config.toml
norm = "groupnorm"
padding_mode = "replicate"
depths = [4, 4, 4, 4]
am_softmax_scale = 16
max_grad_norm = 5.0
max_steps = 6900
lr_schedule = "step"
Rows from block 12 of a small image embedding model, named by matrix and row number. Rows with one number belong to one channel. Each number is 128 + 24 x the weight over its row's rms, rounded and kept within 0 to 255. All counts start at 0. Numbers have three digits each.
Before each channel's rows are labels from the 100 images, of 14976, where the channel reaches its highest value: "top examples" is what is common among them. Only what is clearly more common there than usual is listed. The data: rosettes with rotational symmetry.
# r30: branch 2 reduce pointwise conv (model.blocks.12.r3.0.weight, 132x352x1x1, standardized in use), inputs 88-175
# b30: branch 2 3x3 conv (model.blocks.12.b3.0.weight, 198x132x3x3, standardized in use, transposed, each kernel summed), outputs 99-197

top examples: nine-fold
r30.115:139131122147121109058102148070150074109134113149092162136122053134130110124155101108138109123094044069122144148134106105127094138141120073131137121055129122104135088124131082117135139104108135124125135147067137054183152100098144066151108154115144153146123130066106
b30.115:111128113132077094114102134121137079122119099107106097135142123111138110120117137121112088101166114133097107086084114144088121094105137101143113147117104137131093156130112121144131136140109121117129132101151166107133092124087103106119167111107098175096123131142105098084090137126107081179112083088

top examples: mirrored; ten-fold
r30.114:096104151107083134118140168100127113132099085090125156207133109163128130133172123128123142123117120098103122082107132132140099132089115149129120141099125086116136151137133091098118125187074166126190161166099109120194159092122197121091094124103130112118141100089127
b30.114:154109132136164129140131112121128115151137180122123133147118120151133139128153135132143120146127117143182143167134133121150126147137098163070134123088140132120152099140091117122108089095145151128106150119134110153106148080168113111149136140148195092143121086096179141165152095162145163111158171174

top examples: eight-fold
r30.57:126141090065151166140100143081135095144148071124172137129083125134124158108150171132090158118162147135106126133097143099154106154126079134140136078141116143108138109106161106036053114108081126150108141131135125109167136092098148115152081154075139130138159143169090
b30.57:098138125078118123118109116130119104104105064129136128092105130105125137121083136104089099103124107087055117107128112108118118132080117125140111110140109096113120117100151114092130131129106087104137135126125155104123108146112105127099133106119084142127096128116099116123096136092090119152100113113

top examples: six-fold
r30.75:153139103114175142143119152124135107138152104146181142133095126119143140142147162141138131164171143136131090140110135117165128136149081137145156124135094112124145112076159110106085073124112119127137156146140108108139156112109130115162102136083172156160140133173108
b30.75:108097106164059127112118116144113083105105127124117112126111099119119089085086125122136088104133119128065109090114085144080128114114117081138114160096122145101080135112125118119154135147103084096127120111123176109141112128115094128104124096113077172102116117133089118084111147095111081150116084079

top examples: nine-fold
r30.40:114109122140120113078120162081161080081118103129086140168127075123131084134170117072141113127104061090136132119163063123138099139119112093146135127084151104099118105135130089107135143106094145103115176170088139094189168135095163075103100148106138123120099112085120
b30.40:129131118167097105114116126107135090137106142116118110158151110133112100119149134137138115129172113161149115109112108127117103092121109116139128156097123169130107155112098101158110110113126145123124147115168171132120114103124115120141171139122141177119134096119137111102117108162138122179154101112

top examples: four-fold
r30.42:142190105144140140136120116109125114117188167109137125100117124124128118137110162119141117140134140124128172118168110094168106150108168096151183104139127187125184104129179120153112162092174162109101099122147183123088142143108113097164163152185152163169109191152114
b30.42:109118150125138076112114119135123109136117081104093115118172109061115138140086125089060118137110146096143113105123107132116148151066120137173130059103114082097138136117109148147126122119120109100131066104112080134135118116148105089119126109158153121105140124149125129135126121128151118134069126145

top examples: eight-fold; nine-fold; dark
r30.77:106122111172126068115123110136147107094122129123112115127129119086162096149147118097180093165119108125118142104133093144111155120129110132109151138090115095115140130099093108120152138137122106100131151111109133112173171114135140137088112158136151095140115129116111
b30.77:112131080169105110086131129091133146107108137139121076157118118130109097142144152132148142094164122150120089136113120130122095113123142113144107174136107184149102154115117100149114125138112138124123144129160177095119093141091126141125156130085114178133140124120126086107104137128110117170141093104

top examples: seven-fold; eight-fold
r30.125:137125095025124210145127159093122108174114063124175150122050120150085166123146158140085187092148144135127116136092141114125109143131094132123107086144102114146109142105160109048040123112074114155146149139168102121175122102098146103153064131061112141115161116166090
b30.125:117125132044109133140134118133105136118135085117136140092103125122138145137080119135106155126108143088073129118126150084133117121106118132100122102149117090104125097133157137050128136122116097123136139144110115113129117146116155140112118130120073103133074140103099128129112127101099121115109113117

top examples: eight-fold
r30.89:088111106169115077098122079149162110055121134107097109088103142065106060101096077057143064106090095142120140108144071137111144086105129109098145130114140117111131110130094120144166148098145110088123090122110113140130134129141089135117139130147131095120082112100142
b30.89:100156122185149115119134135080139154133080150143116103167146159142091106172133131131153168131155112133133107147138112130140101133144141142162130137159132168141140141076110088165109135143131131115141127128162137126134120166120147133136139140133147145141127143153156112141135139148166136153149133122

top examples: three-fold
r30.10:112101095134110105107157171146137119130117142139118156173102128126122130139170136106116147118097126124145108164105108145080146134139096128094123108112121108137097145127086142147145095124111132128120190158139138121172133112116152145108110123101108112108131135143115
b30.10:133099096098086137139145143122098142087122076147078149122133071096134074144130158097113153092118088108086131090077144132110147125105108111136122117097119123101091139138163146123130129120133126114129133128116134083139123160050129123120138143064071141122110128140102122097086126094068115140095085105

top examples: five-fold
r30.39:185173177125154144099153139059115125134159141104144118142165094211145140157158157134131159158136108099096182110161139093138070159095162131156130112107157162140128142159164150096085176140133160098127138121098183101170153120066185088172149199169144170134147171107136
b30.39:117088124067128088113095106125087099117119092079114121099104058091119122130118110080079104109116157102117124108111103113109119125093095132142110099102109078085122119134119126098116103106115110117102113111113125113107109080121092087105120095116122132101141110112094111122105106108109127140088123130

top examples: mirrored; nine-fold
r30.81:095109125158118086111142143138184114078115118109096137175115129096142090145170106081153091134112107127127131118135085159099158104111114139110125152105135097121118148122076121125140134147117119090134167159108126135172161107130149139085114139132128079111102119106119
b30.81:135129076163127095085143134095139140119123145142126076152146113135114114143156150123152144104167119135165092149136133137132099112124143148131101157125115183144122136129108104156121128135110153128114160136164168107123100115110141134133161149102146175143139118121143078131111124158129141176153117128

top examples: mirrored; nine-fold
r30.73:088092136144100117098147114134156111064092125112073134148125135083128073110138078068125107123090090120111125120159085146090139074111124118078120138110154090120108148131098109119154157139121132073152140146111113129178139143137142119074112131129121084102075104083129
b30.73:147145137197138136127135132129150146160123182118127120170145162164111121133159122145163132151140111153190132170146119147146114135148147123112147149125150169148136119116110108169121137145154165124145157137150135155136140114164134139157128154156180122131135130144175139132160137175166142128180153137

top examples: four-fold
r30.16:138169101158133123101102127092138104110173169128116134090111091114134107136107145115155104137124098106112184151176112085164082139137169075145160109107137173103160091131161098144128174086173142102081068128122180096105167111083114054145167181177138149143107185129110
b30.16:087145142170148100106113123110142125152116106111106115142163177098132162147095134115091112164120122123163117140112102139147138172109133124153138099108124125125150132123088141168104117122130134108125099143083069154116122125159118090155109133170154110113132110132161119139147129148190127092091152133

top examples: ten-fold
r30.44:121134199171143059110174086103131138099137170124107096106211104118200102130131075109147091179114101110114149126155118139119126108125172122129123185092162138137117153173078126163192169117154089102167089116099135101163143152130151100123160175181129123132111149081149
b30.44:123139118136135070113086090077130108148118148096137117153137123122112124109132089116127109132140137145135130095121107102128082083115092090156139137099136144123109145114099064147070090086137102106128106120126109137072124120112126116133128147120123131106128107104141110101133106157156112141125103109

top examples: eight-fold; seven-fold
r30.38:138146087046150199142106153075131088159138065127177149131080125140088161114162168139085178095159156127124136131107148114140094157128096136157111068151127131115111119117153095041039124108075122165101151141165130109191136092083172114160080143085119138115166137179092
b30.38:112131134067129129127113121139121115113109074134130127080115135104110139131077131113085113115109117086083123124133113111117114131080121131120115088139120084114125085101152114064139143128112080105140147138108139110135113135115118137108125115135094104122087136119108120128110136099112123123102115124

top examples: four-fold; off centre
r30.53:132169108133133161156120151145112161126167142114147165146092169119121121179120156118163126134143164170148130123150109117158127139122164120141156099184127157144160124128160125140088140117154143114084173132179160177101164141120105153159152142165165141155122155177123
b30.53:129121127122107135134157161146123134122128102127126120113157100098135138170099114139109158128084175120134118104165147156094163143121152117188118094129110120125138146132142158144153141149106122122127108114124100116156117128148144130106096099144138119083150150175105140130112140095147105117091115135

top examples: six-fold
r30.121:067073151076089169151134106140063120145075103114156076126127134107127134107077166141106161109156144138138066112115137125130146122112093158117123128149110104126122165121164141109086082147086135148150152117138095154092111131146096157097070060061137107102146079187153
b30.121:135151134066133147123113121111120123127110114155135142098086115120130147117121148098104126117117125092088138097120126093152112133127095121099125127144133075132143122098131105136093088087120123133143098133131129117070131152145109135116122121110100112164091100088107128144125103098092146104085148127

top examples: three-fold
r30.100:162100109115112155147136164112170116145101132148165179144112123104095145142169150132102133097140140129143079157106116112103103121153117121117074122142113112106099094113141126151096074117151127137122171138159097122100111099102107098121143118090081135117134106170106
b30.100:133099119117099161171132135150111129101127116123121136133101093172122073109124098185181158119132136157074124104129130154118159099158145084098127176125127152109112122135164136102161155161125115123136159146122138106157131152082143147123144127103054132117094166157118148102123142107088110144154106100

top examples: mirrored; nine-fold
r30.130:127106130126123134062129155075144075069099110113080162158114047122130077129187111063157105120093060073108141125144047110134091121113120068141134126070155092102115117141132106106124161103096133093119148166086120085189163136088168049102098139112126136111088102079127
b30.130:112128121179113108115096113116139095145107164105114111170149143144113113117138121142149095133161116168155120126111098132119097084142123110111134157113130185143117143111087097172114108121138131095121153115161168151124119096137114128149153143135156151117128095122149121107135114166158121150163115121

top examples: off centre; dark
r30.120:143106132126125113130094173150160122135118145168127166142120128116105135121145117134080110116124125124139094169107110116152126125160118109145121119125103119101130083097120117156124073128149131144128143161128122119125113104125110122162147115098129141136111126129119
b30.120:145122119169085148156145135138131107121135134155086127151151139142144075136105121194171127119119079144118128111112140168119174123150163119102129166114122152121095128140120173108179164163131112128141143121120122130176118152094126143134141127114121136123135176166107127095111147127111089118170080096

top examples: four-fold; five-fold
r30.107:175214132130156138094121144076113112115197154118113153119127089167121124158139151123133136128109104094107200143172117093160082163117162096160138092098137186123160120143180123122101161119152173090131111140099216109140143105081150085168163231194130175150127228110117
b30.107:112120136101130060093104100122117105123126070072103100098140116054121150119104114063048103125116141098132105108126114111110129132063105118142114077098107072099126125126095130134108097095110124114098078105102090129102101092136101092112117107147125111096123097117114109117117095123149110128070114130

top examples: three-fold; six-fold
r30.111:139102101107132145130146135113135102141119119141173133128111116111116140111136163139108132122158142129123072134114124107122116109144085127099122120135103110117123111101151110121102060106116117147131175124151086090116114109109107089148111109075135121130130105173111
b30.111:130082115123073153157140128147092149101128100142124130128096085151131091113125115166150147104134118140063118094105140130088141103142135086121119159113108143104086130136150135104154150148114124138135142128123143091146124139057141134113137121092046159112108148134097144089107142096065095140140091085

top examples: mirrored; ten-fold; nine-fold
r30.108:124111135128116122070127160079133051086109099111100167181113078142136114119210125082135124122096074084090137105156088116138096139095117112132135119072153109085127114138132081092125159133091143093139171164084126095208159111096187070117091141110133124122121113071114
b30.108:135133096154129090103116123113139107131135178102128083156151136149131117123149140142157113115159120165172094148119114136111121114136124137111108153103106173137124139146083121154127112115114129113087154096162161125129103074125108121119163117111169159114138100121143103115118108160120128167168119145

top examples: three-fold
r30.52:124125087082141175134139163092145090154131079141175155139069115137106154117154158143081161098151146118123108133113129126122110128128090134119114103136119118127116121099153095079077089121099120150108172140158123107176124087094155101143091140074117123120153129166084
b30.52:113087105069085133133133111143085132098122087132127124093087084122122120109113125130106121102122109112080117108135144105095114117098112114112110117126098106096111107127155130068145136126100102123126156130121152104132110133095133139107135110086042149124095124109100130103098121095057099147118100112

top examples: off centre; five-fold
r30.68:153151173100139154118143156107121119158145115105148124168132108223130176144190151145117179150140126102098164077166155115152086175088162143148124116118164152120132144174169141090087174153115138132134154144094169105216155107099223104135125170134133149121164148123153
b30.68:118111108100122107094109107127114115109111116093131102102104110102110120110134126079097094106113140100135105139133099109090108138101095128131098095119094096109122117115111121112109095098098109119089108067121118105107107066133105121089116077110137127081144098097091104127109098109112110132116112134

top examples: ten-fold
r30.21:093091178066104182145149141167120122159086103116143165131141132106115161106133133151116176098137166134135104143119144145121136127105142142097108119153148103131103133138116147138092133134099109156159159106165061138182140093149113141103104095063109107107140099171172
b30.21:150160125127147167158171159139142183134172172131152176132117156160155114143156121175181184141100170141124166110107184140151163127191159147139145150144155150150133143161155173130151149153150172171135143158143120137153154143125173125153104157112130135149140168134127151136137150134151144095149128125

top examples: six-fold
r30.60:115125121085124166132128137124113118132120076108135124171094144163116153118134149137089164119132136132103095101080151146158139145108063165155137122144099119134136151099152121088095081175089156145162165145113121147136126095147155170116085103089140135144161115150137
b30.60:127109126094140138115108098087100102126102123134135138111114086128113154100125133095113101121133123106117142122126117076134085126135062139112135121117128101109136125094110086110070070065134119123122126135141127129057136124137118114125135129117110109146110062071133127137125076130089147134104143134

top examples: ten-fold
r30.95:118121134124124115123136155084128113112113099106120137186114119155129121148217130111122132128121118119103142101148115103127092122090119140142116111110162111119103131153117112085121151143096127102117163159109136123218151110089201097102101141125112121111129119110128
b30.95:147097087148150103108140110120119117119131161110121096145130115142122115122139156119153118108155124137172104168136126123125112139140114162129101144090099152110139143138092114135122103103107131124083152103148146113115116076122117107111151119101162154120151096103139100145118098145123142167164142163

top examples: mirrored; ten-fold
r30.18:116098192114126118113141120183117123132102117113095132131172144100159106140129108102151131160101108159138101119123110131116185096117144108122129160126174111130106129153078157144138138105121080119143136122117095143143152143156114150110131100082127122119107107101179
b30.18:149152122162146155153174157125133180145161170144149165158138161161144122168179121178187186150116142162132160119107179143155156125180160133149149152157149176148129147161143165145144147151159164174128152150138118146152163154136160127158121154118145136142142164147152159140144154151143138103160144127

top examples: mirrored; off centre; ten-fold
r30.23:126049118098066171126156142146168149123049107121112208146101113101078126154180115100144144107093127133123088162103101138108139082135123102075091118145139042137078131143114151116076106111103115120113178198153062111158150085098146115072116096113108101087112075138133
b30.23:155117127109151134132152142132125166121149128164114153115107118132145124144166132105134174142084107124130155156132174136162143132126120145081143119115160118117143090162165146123134134141152161138135123170099126149136163156118153156143099165109132107165104139126166147141155142123118158090142153138

top examples: four-fold
r30.0:146153113169155107120103122104159100103164169130118142101127107104153110124119137112154094157119114104114164142158112104152120124125161061143177120123137154101158084121147093165153172073185132105084057129134166095117183135099105063151164160166131156136108169124114
b30.0:107165147169150101103130138116140113151129127131114128138190162099129147169114132119116117165116138112163127132118120148154138160120140139157142089115136133130150146127097151181115133140137141116141085141085068161131131141157122110153107140169155112134141122153157122146135139158184140090105156142

top examples: mirrored; nine-fold; eight-fold
r30.117:105115097137084098072110103128146101040116139100063131111099111097094038108121101044122076097069055120124129108143035114126127113108135073111121104101133135097127094120120128138137135099134136098105111147094143102155126119113117096115126139124120110124047124082130
b30.117:131156134175102127123146134092140144109103128164114101169153174138103104172155131149142171131156109146136100149143130129122115120130146113155130148142125157146126155101100110172111140142136159128133131139171156117144115161105158154148159152136144137128139141152144113111118124132138133164156118109

top examples: seven-fold
r30.34:118100152152116082113142075149135132106112124132106094109142140100147098077090099112110080137116106126122091115094102170119164094133106141091138186113093100142126144102083121143163090150126096122129099126107108128083106136183088166090121107139138118111105100111149
b30.34:121145131130148137118113097083130129141084142137135126136127128136088127110137129103127128139131115134125129125133092093156062126134099130108145135133147133132145119063118047142064088097141124126140124153139127135060130149142146138145128155131125095159107077098157123143148109145138152115124157129

top examples: mirrored; ten-fold
r30.22:084096116152130160135156152133161115140101117142145167171100111134114142102157128126117148113138137106115091168119118168094140117145098130098116145126112090131103137104116107157144082139112122141163190155142106084168142110123140111089120112113093071089139118152124
b30.22:133072087097096138115154143120084153088134105162108132101099070110130104132159149104133154106120117112100127110092153134119143121105103117115123126111127119098111113150162155100152136122137132134131137131114144087145127151064133116139127157063065153137095130139113113113110132119045118132112103109

top examples: four-fold
r30.61:139190109134141143132122123116116120119202163104131136106120120128110123136121161123137132125125139133119192121177118103162104143093168099153171094145134196126184116138178122152110160098168168114100112122142199125103131145107119100157155171187147142161114215153123
b30.61:112123142122130070097116124129124106130119078092101113114159116063119135134088122075053119136102145088145114106124109132115147153061122133171124055100116076099132133118106145147125114116117119105124060105110074135128119114149107095112116101149154107101143124146126121139124115127157114129067122136

top examples: five-fold; four-fold
r30.103:156185118119134147148142155104116133146179150122183131113103140153150161173124182137152149161160147146125169134174153074147113167129158142148140063152132160153149159134175133109048151109153139112093134123160147120122158119079137122158142173156140129139160189175119
b30.103:108104111087112100101122140152117125106116094091142108093111096083123118133098114090078120102075158079121113109143109136108141140099130128161093088139091095124119114129136139109147131134092090108113088095080092108135098119136116116081080078117129119096145126146089109127097130095120113107084105120

top examples: three-fold
r30.20:119124151112119145149138142186127150132138132119106154144135163116123116165122111107137139135107138189125100139125090129116174114122125097123150133169153142128137127132113167147109112100144128128116160142160108152116162109148114155121141118088136116151096130149180
b30.20:158144127150145140135178165128142166137168152122156151160154138142145140168165114145162168156106144145142148130131183149151167128167160139166142134153144151152134149162151180157140151150149178168113123145125074148153158150138157128140104153136158120135147158152147147140141150150154132095131144135

top examples: eight-fold
r30.6:135157116180147101112101113106156109097153175130123126091129106115161092129113130098170089171114096126113160133151082118155117121128158068144170128112141154096156096121129095164152171071180124099088056126132149095114188130112115089154162167167141146140091162132111
b30.6:108163139181151106104133132108146121153139148132120115143175173112145161168123148125132116165126141128166123154124131146169147155132151136160141111136136142133157138138097156184116135145137154126144096142097080157136132149159120116153101139171166123136144132143161124152146144158184131091119160142

top examples: four-fold
r30.69:132153134168139094116107099099162109098170173116134138099130091106140093116113145080158105158118089126121175139161093094158111142126166043156171102119129148123174122130155081149150175079163148091109045124127146109138194134096101069174164164163137136149108160134112
b30.69:116152134206143096116140132105120136144132132155112112164195152108133143188133138144128137148155145143139118145146144135142143165128137136204129120130119154110148181127095151177125124141132146126125106124131103150139129163132126132146135126149145159117160137148154115139119136161172127146114143130

top examples: five-fold
r30.99:129137125031103207149108160094091106161124089117166139121081122137086159123135179157089189097162170116133139107139160090146088139110150139125108065150122134110126143130173122063034152141090145161122140135136140118152121092081143113133095126118129136108166138186131
b30.99:117136133122119154123108146161133133130132142104139142114090151126144120104089131121131114116093133094135131120114113099112117148117112163082125113138119098138131113137153136087117117111121076117120112090126113136118131080179110135128103108129161090127132096091090138142112118121102143085133120138